Weights of a small masked spectrogram model.
Model: 5.5M parameters, log mel input, encoder arch vit, encoder norm layernorm, encoder activation swiglu, encoder moe top_k, encoder num experts 32, encoder layers 10, encoder width 160, decoder width 128, decoder layers 6.
Training: muon at rate 0.0088, 6300 steps, batches of 256.
Data: trained on struck, bounced, scraped and rolled objects made by modal synthesis, 78125 training examples, 20.6 epochs.
Rows from block 3 of the decoder of a small masked spectrogram model, named by matrix and row number. Rows with one number belong to one neuron. Each number is 128 + 24 x the weight over its row's rms, rounded and kept within 0 to 255. All counts start at 0. Numbers have three digits each.
After each neuron's rows are labels from the 100 clips, of 14848, where the neuron reaches its largest size: "strongest on" is what is common among them; "band" is the frequency band that holds the peak. Only what is clearly more common there than usual is listed. The data: struck, bounced, scraped and rolled objects made by modal synthesis.
# gate: MLP gate (decoder.3.mlp.gate.weight, 384x128), inputs 43-85
# fc1: MLP up (decoder.3.mlp.fc1.weight, 384x128), inputs 43-85
# fc2: MLP down (decoder.3.mlp.fc2.weight, 128x384, transposed), outputs 43-85

gate.270:151140112141143103146142134157129123083140165125115151128126108166124137123175148061139137142144133117139105095131150099088143075
fc1.270:069182124134085152116126127107142097089149190156123143107130161165152142116140126118130120118140157117102134143117107123129133097
fc2.270:121109125144102152135141152145106163177108094142156089111122137130127124130075148146097155113120147119127110153135151147099112129
strongest on: striker: soft; one hit
band: 4000 to 8000 Hz

gate.0:128138132097127095136118139127111137137153153168119097110155118130112136114096136137123160132175113151172132117109158146103137121
fc1.0:151121157139141166162138117131081114109141064134160148088108167153120097089137128109118117170110093114169148123120136133119101103
fc2.0:112128112177158141117108157113123124082153142119159118118125154178133098141126115167110125131126124132109100142120135126148111123
strongest on: rumble; muffled (low-pass)
band: 1000 to 2000 Hz

gate.46:161110140136160110133135140103139144119122115127128126124128190162149123101138135112106146156138133160070137089104136065098124145
fc1.46:181138123143129111114112108129114113125116125138205138118134102110132112145164152136093157138145101097126133126097142120142150149
fc2.46:141115133133063149135124129120144150136159158165176119100137077086088161150096124176123123088126120114103127172139133119135150095
strongest on: clamped rod; muffled (low-pass)
band: 250 to 500 Hz

gate.131:116156143091134090105132113090081081137081162151125142107161157165121125187123126159171154100131138109143123142148152166148115110
fc1.131:194122132106138155154142163116126105171136143137124151144116120142100113115159116115059098161127127185139116096126140142150125099
fc2.131:129123107121120119107104108122127129146110143091087103146120154063123129107109134174158135149129155119125136168130154104103195128
strongest on: muffled (low-pass); mains hum
band: 250 to 500 Hz

gate.260:118127131163095136115109156130106133140158147099139121132136144086146130137111135126147084116112137117159128115152156102086195125
fc1.260:138137145134117177122101136089119147106111171138102122146148152130116114138117115162127131120145106105128135127127066141099179146
fc2.260:125094098121155085133151091141145109116147085119198153126159109174128131134169121103129082150094161149119142134119152142126113130
strongest on: striker: soft; muffled (low-pass)
band: 4000 to 8000 Hz

gate.252:153171114110112187116140147142142134180105084097157083159146151149117180124141109159179091107151128146151134141106097149091140126
fc1.252:157154174140149129109099139145162179100112133112097110145105137188111133121136130101142113152144097143090125104151108138149183123
fc2.252:152104106124161129134157100109132134156103105144135151106162076090090146142090107164168159119112159133109166126079079119123154163
strongest on: repeated hits; membrane
band: 2000 to 4000 Hz

gate.278:109150151116120131112087145085144123157114159160105108128107149135146152080174166128147156107145133100117169095128101094156133127
fc1.278:150155149149160123099122144107104124106108123108162143143141150128136123143114104134144086140117167182105106155134142127110103190
fc2.278:149123095129135103127116116135163113143133076161157127130124114119095098141121155148166127150108138118132134133194122118144125092
strongest on: steel-like damping; muffled (low-pass)
band: 4000 to 8000 Hz

gate.78:128155125135095157127146118134130120135120162144124122092069149113075134124136105112105101139158130147113124095115142149157115086
fc1.78:158165122100086134162148106156118100101137128108110166092102145106127151126152188125127105111173137118126120142146144191128120111
fc2.78:143088145140142124106122125114135158151126110131120162155177126163148149115127107087112166138099127130115152144109133113101157161
strongest on: rubber-like damping; white noise
band: 4000 to 8000 Hz

gate.238:124133121136122098102094126113125135134161140146142123087102123154180118099096157117171107118140130140163121101105140126168080165
fc1.238:097133121140137174075111107121061147117108095128124099134156133121110124132143128151101128178139130144154145151133146139127127143
fc2.238:127142092146080143149077134102131113145139137156150101139137115169105138120116161151142131162112161089149116088137144165127098112
strongest on: steel-like damping; repeated hits
band: 250 to 500 Hz

gate.45:149131115124121162138174200150118157139104097120076112120146141099141137139122078118111140141142096170116107113118094118148103184
fc1.45:142127121068094156108126136148160133128093128120155111187155127149142145118141101123079115124065152106161131096110129079121098141
fc2.45:126124135173161134134144086125131130141108132113145142168161108164118130117085130122159155159143147114106161123154096119143127170
strongest on: muffled (low-pass)
band: 4000 to 8000 Hz

gate.177:148140095135113112119148123162142173081169093111113102155122135103084163114121146130100121135134120132129108168104143146140136111
fc1.177:168121088158114137156133119189145118089150103093116116141112164130100141133110125070101107153115157136116133146118165117137119140
fc2.177:076110131105153111096089100089132110109104155147109156150133085136117139124137165140171153138139081166131146155107103115120105123
strongest on: steel-like damping; string
band: 1000 to 2000 Hz

gate.304:149145122127162084116127109146168089124136109145192152159172137089100090115156091098167160093104102100131115142103140104143142126
fc1.304:138106183132172146147109129128141119162163108116093093109141126134120135196122132124122120100126132102170169165139150128131156111
fc2.304:116133114162127101095171120116118065085126135126163161118179119080108126089123093085153166141131139139122149134150088121121134135
strongest on: reverberation; text has "room"; text has "reverberant"; bouncing
band: 250 to 500 Hz

gate.325:144127121119144085103119130102119109136118161145112157121158154171137139172132135097137114116118160131136144121130164110115100117
fc1.325:145141077097129125109114113159117135149108148119129119128126133125080141193111104097143133148116193132179115130131154134134124125
fc2.325:131107147119136129133138078145140138118138120159177155108126134101074134115135060158137156122124098162122155139171134108141120089
strongest on: steel-like damping; bouncing; mains hum
band: 1000 to 2000 Hz

gate.256:135135153118116102139095084132082083095158100131118113090143122162071157123132129147134124095126123111149118094135145151153149107
fc1.256:135094108101128112147144152130142140125093137102157093143124109106171097118141165124137130152191120109108142105123143093115138149
fc2.256:112132162105117127116110112118103067133176110102115141083140140170084130101128139143120137086121160104128108146133120125170160105
strongest on: quiet level; repeated hits
band: 4000 to 8000 Hz

gate.303:169129133113145151136135114142090139090116100150115151136123105126151149107172139111132121106142133134100155127112111104103175128
fc1.303:148130163165120116086125088121135089207150109062103128136123101111110155127091123149117136118112101113117115104099151127142111105
fc2.303:151151110124117132106088160147147124128145148151166166110103095130138123138142140144100161112143079098088172160150130131105105101
strongest on: steel-like damping
band: 1000 to 2000 Hz

gate.264:159134124157129107133086104162098126120148147157103138210142117097172157161148155134091135150184148131118151107123109082107146181
fc1.264:159107149150124144177116144126123137118154147170172131157139120134115120172100138135096133122108146120157141072150104130131111162
fc2.264:063148150107176099157108136129092120182137131099119127113138130124117128075135131119106108141125109173141091109144124138121177121
strongest on: muffled (low-pass); clamped rod
band: 4000 to 8000 Hz

gate.2:113093100114109116143148122175150146111103112103087166117103144091116140078140137130158092124099135115165103162092102154128141130
fc1.2:120120096109089146128120160145127166122122141126120142105156120145117138115161108165133112116136156130118138135074132117070152160
fc2.2:106160124070124149137096145107080118121110159110136149076125108127115107131152094127078154127129180153137121137150112187132126120
strongest on: small; bouncing
band: 250 to 500 Hz

gate.287:091109111133121119149109142192123100141094133174134144108132147117095182144099065097138082109153107149123126115166150132100132134
fc1.287:144139188109121140134099125115125159161101159125174140134167093140105148104129166142103096084116144149150151118138155132101120173
fc2.287:129104151117167121143134120130094109131161118111098172095131121081125088100126159136107140146126126170102139136122091146130129113
strongest on: quiet level; action: bouncing; glass-like damping
band: 4000 to 8000 Hz

gate.84:182152144118163102130162123130161127122135120141096111180096127107132145128131141101112155113137127155163157123202127137127142119
fc1.84:108119124148138132103134173121137122089137135156093117160122132106116128125136166114120105151145143128154122094133142182104142119
fc2.84:113104091111136158135087154117111119137083143146152133118147100108117129152166121169139135156106116140125124145118168135125085157
strongest on: striker: soft; rubber-like damping; action: rolling
band: 4000 to 8000 Hz

gate.305:132135119132150123135149134132146159139077134103115126129103121128147115133132138122145127151154124138161145094171194127105076166
fc1.305:142152131110118119138140164112091136132076095158146105115168174114096147140144121131110125135105131150133134123155156134110109117
fc2.305:135156128124123134118141069144143130085154142105178134157109129101080146111117132132171133111131136146144103129050147112123127129
strongest on: rubber-like damping; repeated hits
band: 4000 to 8000 Hz

gate.18:058153134119144147122127127124148175106116119119072140085100091129177139131124111098124091141168114145114170148076114143111138153
fc1.18:081108130185143146119109134115099130134168135161137111123116119108188115096136106143158117114155104082112123131128149122129136118
fc2.18:153144141101094145148136136131094133077127179093067087119161133093096119157084154122136136129102133124098110126133105145138116149
strongest on: quiet level; mains hum; shape: clamped rod
band: 4000 to 8000 Hz

gate.341:165125103100132102120113087140074111116157131161105123137088119149076113127176090146104135173099103105149152142133161141147104115
fc1.341:133139092178166103101154088125129118160130116106108109131073097091132111129078146113155132156124154165121149132093158104072159109
fc2.341:132080099129169137116110136091125090125138124148091114070083113132115140131140149137102121087153094114156164146155135079139089132
strongest on: steel-like damping; large; shape: membrane
band: 4000 to 8000 Hz

gate.121:135133115154176146094132104091083135132107180148117133103181203129121161127109129164157138150101110093100118149130150178139103090
fc1.121:102133069178109148132147105118143166188146141148122125113143110136129113135136129153106137132092120116146154139110157101078138076
fc2.121:156140188084122106121091138130135087096100104089147141151097124117141141114129160109112102113127134126090129156162096162127103156
strongest on: clamped rod; muffled (low-pass)
band: 2000 to 4000 Hz

gate.93:130155136164091141118150161103146146135122106169139092139117120069112152128126120138124136083129164144134149159156133113139137120
fc1.93:125156121140085161157123111097101133115127113097113115127111133161135111102120127155156164120110106100147191171137130125151067115
fc2.93:114127093124100120144154177130125132163148156138117093154135131114052094121106145172124070129113088154131130142110136096141126130
strongest on: quiet level; repeated hits
band: 4000 to 8000 Hz

gate.35:153126129142130116138122109178112130091128146125131138156137126122133136102147118109131098114145143096153173118122145139159102148
fc1.35:130102146134128094103110135120107149158109147125118154157134068184156084119156152117128117128123148122064121143146131144126121140
fc2.35:138171104073151167159149145119124098130190124121086140120133119063087134138110094082130116140100117140127129156112149146097148102
strongest on: rumble; clamped rod; material: plastic
band: 4000 to 8000 Hz

gate.204:172125098158104130150138151143128156151116162074121136088134126139157122089140094121113116114106137127107149113151154102092134081
fc1.204:133173149116137091164084138163161109132102138100139126147131118086110166132172093150122171142152130130108101135107150128127146072
fc2.204:123162132139146125153116121119169083132110138117110103123137141132106158133169129159102180128163139138162091108112134107131165165
strongest on: thin (high-pass); mains hum
band: 1000 to 2000 Hz

gate.202:145135141147164126120161146121107094099086090152154163122176130148140134146121129147124175121112130108124149124131110136138111132
fc1.202:176113177145116165099145112159128147154126148139111160129132145070076139141136101138139151093086115127137136158129103159149107121
fc2.202:122126157124144111136191124123124111118137145150163153112117119148166121140129124082162096114155146130113159154082111137130140131
strongest on: striker: soft; steel-like damping
band: 1000 to 2000 Hz

gate.123:199133144100104174146134132144109113099121168150080135126125164120122152124107123088102151125112099128107136145146130142144141143
fc1.123:105149173095123113115089155110156118121108103181122132148154166182142129089131100155091140123105110096130124140110056128156116172
fc2.123:172138156089107117104111132144112162121074109160104070139116112151139126103118073109079155106106151115119122136124120097143143129
strongest on: small; muffled (low-pass)
band: 250 to 500 Hz

gate.191:160136110125126128164134126132146162100088140124136153101164080114106125123157108119111149095166115157097095129111128152116151070
fc1.191:135177110116161111120143170097107129145122143146140135153133052102113142142119137153120130099100147135091128147105140142123143110
fc2.191:097133118120169116125116130139112093144140089115072137135132163108140121141096169103102157112124119100170151092107147130116136163
strongest on: quiet level; bouncing
band: 4000 to 8000 Hz

gate.183:130138117125145114166113107134135123090087137182087126146153117143141137153156131135122111163136142138147093102132082095171135144
fc1.183:119094146108115108205124103130101116116115150161143118162124146134118130157123114150095124176172135121149146112159087125161141115
fc2.183:126106153153119109059110168107186148154148099095121130093091102135141118098095111119126132100141125122098146146111160142078144144
strongest on: clamped rod; pink noise
band: 1000 to 2000 Hz

gate.371:109111100128166110114180105167133122190136137106133167150111116091145158079142154114090123136155123110094091115120141104117137114
fc1.371:123082149158142132121109158162173160127113142095119110159139141164129130103172145113183112123127171102114140121101127117156132102
fc2.371:143113142172123125126099115129103136141127125122095129124098109135150153103151119103164123123112135145137110158131093149127143078
strongest on: thin (high-pass); bouncing
band: 250 to 500 Hz

gate.43:157120116131150105132099143097151153176141134128147099091118106177165126118114108125200139158108127124107116150128137131148115127
fc1.43:112106092120119078134095141141120169135120131140166113192120087123149145126147128172148125162157134124137153158094134149104115118
fc2.43:152179166105115144107121113134132171133131130133088116097135101114144091118079137108109142150136116132086138123125097117126174171
strongest on: rumble; large; steel-like damping
band: 4000 to 8000 Hz

gate.290:142144133075169108135141134175133171116075142143104098107110125078129157169144112128130158121122172111118127131114123145149089107
fc1.290:141117114143109146115141145131186105136111123129107159149095120187113119159126123128117121102149179147093120136097180132113131082
fc2.290:082120135130146128107076103130105136109125142096144103100112097137156159139123116142162152164147183117128123137165117139117148111
strongest on: small; mains hum
band: 250 to 500 Hz

gate.155:173138152168141160142088145124145107113126142137083125132142116128117137131127124141144103116146070144150135162146078180152110082
fc1.155:114138146136163137152151104094160130139164156126082113086179087130130117147142117145136120106144118121140154156146123179147121110
fc2.155:121165156135117149124096120100131201140141110100156170164113134170123145139135148141097100141136119110115107105163161085145121152
strongest on: white noise; pink noise; shape: clamped rod
band: 1000 to 2000 Hz

gate.10:125135126115135111136113069103153144098157133142137131131136117123107103142104125101081169125116188173126126151149115104169162119
fc1.10:126104134123124153136108135084125134089134155099100126127121089150129103146106099139133167145117184105087139153093111112143174093
fc2.10:089137128154152140149158153133100091116113113111087143126148155135130170113164135130149073118126083136174134106128175120094070167
strongest on: rubber-like damping; bouncing; mains hum
band: 250 to 500 Hz

gate.246:102109146135091125174096111148124098159123144089129134123136171095113125098107115155130135153125133142111140148122129133071109166
fc1.246:103114126126144101113176119095152129118155094109102166128121087143117132099136088142122124123119082127145145136169151169145159095
fc2.246:196153112107091196110090158199116112125133157155118113136148141122108165159148138107152131101128132110120100130082140102114135148
strongest on: clamped rod; mains hum
band: 250 to 500 Hz

gate.240:123125149124130122112163141092135112129151142119074115100132119122119120140118087111148159073113134134120125131146129147147149142
fc1.240:105126122099107107097120130140155084114129137110113143151133125143175113121105137102146117112154146105114096152122120107128123135
fc2.240:149110115126128101164092092132145101112114125131140126129084133134162145091134140120120115109135121122142191119124162112078058122
strongest on: muffled (low-pass); white noise
band: 250 to 500 Hz

gate.6:121176153141176132154084119136130138144107106073143160136112103129106156104140134167140094122134135116158160094167131161093077156
fc1.6:122109107124130172106120138120120116099135115109130156118149106131138156077110093139048104128134134121092137116155147125136121121
fc2.6:150118143134091142143107128166110137169149099149133143112099103102090143137144149171138124114119112134142115131082153145123112150
strongest on: bouncing
band: 4000 to 8000 Hz

gate.259:137092131155167120075145170135135144140169136132118122147094118152147132097154143139135124152158078091110162093134156101125113148
fc1.259:157122145154117130122088089142142115109162109129152164132119100098161109136103154130117144132117086114167122125137139125106132134
fc2.259:157101116127122135118137119127150123135122085144118149129159127101139146132103118139107150137131116154110131160168134111117137136
strongest on: muffled (low-pass); text has "noise"
band: 4000 to 8000 Hz

gate.138:136145111167085099154119133139147125117101148126122106111096097073169150157079177111151138130113159129105138113126137142106150121
fc1.138:113163088153134114120131142100164103131134091127160141109113151122158146136124174106160107136123212118108119106098141084092138103
fc2.138:110099123122123136147133212080100164088162135138115157129194143131117116129168115142077141125075148145143075094112118170140123091
strongest on: white noise; action: one hit; muffled (low-pass)
band: 4000 to 8000 Hz

gate.221:137116124108131093162105158101141115120135174144130143147117128131098131107129126134108126086149140143109120131107114126115114189
fc1.221:126104115096138111115115151137138147171152087113119151117160150153150174117120143089116146144117115093093134119161099150150129144
fc2.221:132144113129100092119176128114190148144119173126131116139133070150118137140117105144104130112085138087148160129149101158159098123
strongest on: clamped rod; mains hum
band: 4000 to 8000 Hz

gate.364:112150107124113136159109135150127144118121114159105159082145129139150117139142146155129131143115154120150106106139136106093129111
fc1.364:112080136189088154131145113122074100174158145141146121149127122122098121113122140141119157164185100113150171127146105114136133105
fc2.364:168130104124072097108152114148153173139118135158167119127155162121155114096122124112129108138103142062129113128127129107138123136
strongest on: striker: soft; large; quiet level
band: 4000 to 8000 Hz

gate.198:114134127151173133155109105155127105167127085095123140084123132120152187157121129091141133108112095087094123132120109172120142092
fc1.198:124119137132124148163088139131102123107111177093129125126144134164099106142158102189085114082131132114169113189100152125163128093
fc2.198:128144169151112111102144111085148138112128122110130121153114104100125105157114139103169147140128160128122141107166135138128114128
strongest on: small; rolling; ceramic-like damping
band: 250 to 500 Hz

gate.205:169199107107140133133126116134136143146091134116141147115138114135121149073105108117135168124110135135125064140144128114124166134
fc1.205:184151133114122114116124129144136131172087135135126174113089166129111155141176092128123124114144103128141114146139141155112115126
fc2.205:099097129140131092115165155116119106118129106093088099155112156135149157171159144107136150141109114130120170171127121146131112134
strongest on: reverberation; text has "room"; text has "reverberant"; repeated hits
band: 250 to 500 Hz

gate.239:155150118160107094145148127133095139162135170120109135123175163121123154124185094113134147119136120117110139114141128114135124097
fc1.239:134137151133095103156095122144096091111130131168128083149126139153132128128132161106102158116124100130109115131118100115140142122
fc2.239:145120164170106166077124139146138123106135120124132140135099139089128105116081140146118078121152138166125185129135145117090108112
strongest on: white noise; one hit
band: 2000 to 4000 Hz

gate.92:135125134124108126121155181154120159171103114105099156179090167067111084113107178124139140116099171121142118128140119114147143113
fc1.92:121187117084111102147129113095144096116156097107138126145131140128130076125120125136117150110114128133150120133196090118120132159
fc2.92:119101136149141134113080133113141122129132121163136159119143106158113151151150113109153104176117111128104131107112157122125103121
strongest on: repeated hits
band: 250 to 500 Hz

gate.272:168092118136145132122142149123146085110123070127074137138135187137114119144126130112146136165087101155090136136141090138124100144
fc1.272:153143137100125103117102100122104133120133107102139129084130119115147050088137119122120168114133146151123145167131131146151140124
fc2.272:149114102108145128175107128129136094107138107081108110148180131122068090143140156131120093131132157152137090125155136130132112144
strongest on: rumble; rubber-like damping; one hit
band: 4000 to 8000 Hz

gate.241:152154143144108087118144161135140100131068158150067071147130143137120129117144146103131116087102141159117126129154160103111113108
fc1.241:163111125125084143107154143144147120105132178133120121121080111113145142106096095111133098140128114121149105147159159145091120112
fc2.241:109160115090145184097131148093129117169118107110176151132121126141109130128128125173177118097165105156124121125118126120158139099
strongest on: thin (high-pass)
band: 250 to 500 Hz

gate.208:147166137151129127113170181104141148109084081175100153091149140113114158136150076136150116075135137159132105134138127131152111098
fc1.208:135113173122152140126157162131149144143146067102142132114123107123152137092141159115103106114136105125130098150121076129146146115
fc2.208:138125134147111158156170182128129138133146112158145173064091102144126140070133131130086114143120095101117130151150152124135114209
strongest on: hard striker; reverberation; text has "room"; text has "reverberant"
band: 1000 to 2000 Hz

gate.369:130132140114139073130116177082124128102127096159052138143117092142125139123119112150071089142134117137133121098127124151119124135
fc1.369:083097101115105170132102122085121120136135144127156132132115165107129128123125161105183093104116143086135123161116124148116121171
fc2.369:128134126124111098152147125147152113124106105128136106152124111168118165134139100146095137126117162150172139083148132127136178083
strongest on: small; clamped rod
band: 250 to 500 Hz

gate.302:176088149107118136182122113127089120132138130147118149155131168139138130115122157085165138173089102176149109114117147111118132120
fc1.302:114116122131145128104127149148102115131128089113167087111158118116137136107140115162112163151130147108134155147149153130102160126
fc2.302:134145117120140131141144138114094124125148117171135151173163170169147119146140137129119084153105115162165084101091122132148106146
strongest on: rubber-like damping; muffled (low-pass); action: bouncing
band: 4000 to 8000 Hz

gate.99:122117136138095123138140162146136094137154109126156122127155171100115149095084098163138153153082118122146149164099190115128074122
fc1.99:131111110146177122156124106133121134127094136160112115126106096146133117149125126094104098112145121116053118120150094131103174148
fc2.99:175184112109079178124109127166147110140123141128108125161125157113123124156152137146129133127108113123155137141082121103149104119
strongest on: small; steel-like damping; clipping
band: 1000 to 2000 Hz

gate.124:126176167130111136120157134093146151132129103158085126091163100131137145142140124105133142106145109077156098123169128140119111094
fc1.124:096137132167091150150103133097103109100133131117142134099121103165120110120143134185124147147121149146137130137134122126111118135
fc2.124:120213095114123126073174083092129118106132169101153113123138143150116137098157100126128104157162126135146116111133133115137142144
strongest on: white noise; muffled (low-pass); pink noise
band: 4000 to 8000 Hz

gate.354:121108120143148120153136113135113143116121146178104100127124132133154122150133135160125140106167097118140175085111111118165113144
fc1.354:093119134116123097115141108131159142153135109134130140173168126106115165130113132098144100178131140118117128147131124131108117135
fc2.354:079110118092168108133140123123108137131109117162133155194149087100174136082157148153132128116131132135127163123132120118104112132
strongest on: clamped rod; large
band: 250 to 500 Hz

gate.201:154114149139133087109107150106135157110143115090133174117107122148139112132130178139163143065135160073107114097119144113106112129
fc1.201:114099181082181125184135081099136113187149144139129109125143114116082098142087125137098127143119100100119117125134120145095116157
fc2.201:109131118167138103127117142174116151113142111142121124147109120078122108116127136117153119115154098141141099158103090109135132081
strongest on: thin (high-pass); steel-like damping
band: 250 to 500 Hz

gate.232:134141136112147142156093134128138140116083109158150104119208099158090125106155144126101160136145148107155108103142156133100131126
fc1.232:128142122135149153121113142112134142090121150097107141106109183110132115137108127103155127112096111094139146197131064134128142119
fc2.232:125141145107155143149087171086093080111141144108097122083189126158115160115134109144122171101139132079128140120136173123149109112
strongest on: rumble; bouncing
band: 4000 to 8000 Hz

gate.16:181128085124106137113136102146146125144144107135154134160112145138063119126159121141131110158100094129079145142113158124122110117
fc1.16:131156101153119131127087126135104141105095090131138129136159123119131146159122145112091146148152132143095100082099104150105119078
fc2.16:132103140162118103089122144122141124179119134152150128097135139162098136108137092148112128116121130090138167135142149125152120180
strongest on: hard striker; bouncing; mains hum
band: 4000 to 8000 Hz

gate.355:144121176138117171143102133110134140101138140138104158135137136073107158093141113115161130121115159095099151110170067106137119147
fc1.355:155124089178134110108095115092132108119142136129175089110135123152164080147131123160078124163143117112128119125068126147127138146
fc2.355:094142182110119169168130110104135147134134099120126102108131141094097163094117087141100174136141130153147115128154106111156144164
strongest on: small; rubber-like damping; thin (high-pass)
band: 1000 to 2000 Hz

gate.144:131102109107095158150146138157139128121099109169140125127129151151068121123107117135144100135105119100088125132159127176125160146
fc1.144:136175152110135114157155146151096095136164116135138117134101127110136128110129145146143152124088129151183174157112154097113091092
fc2.144:142130107126125190115107148109140168139100159143134104112131130124136132145091136133141165088129111114093108133127100147144128168
strongest on: bouncing
band: 1000 to 2000 Hz

gate.117:146130069155154069113139092107110142122138138165142141105092110121153150125150130091143123129134144132122133117131162114082111135
fc1.117:134162112148071121093173110117092120142128138130113150108056129128116135165117103136152146111092112107150139135169117114109141107
fc2.117:120136111141168059133138118099139119144157107143133146151107080132121111103135130141114094144122129125149091151108167116104111144
strongest on: white noise; material: rubber; pink noise
band: 2000 to 4000 Hz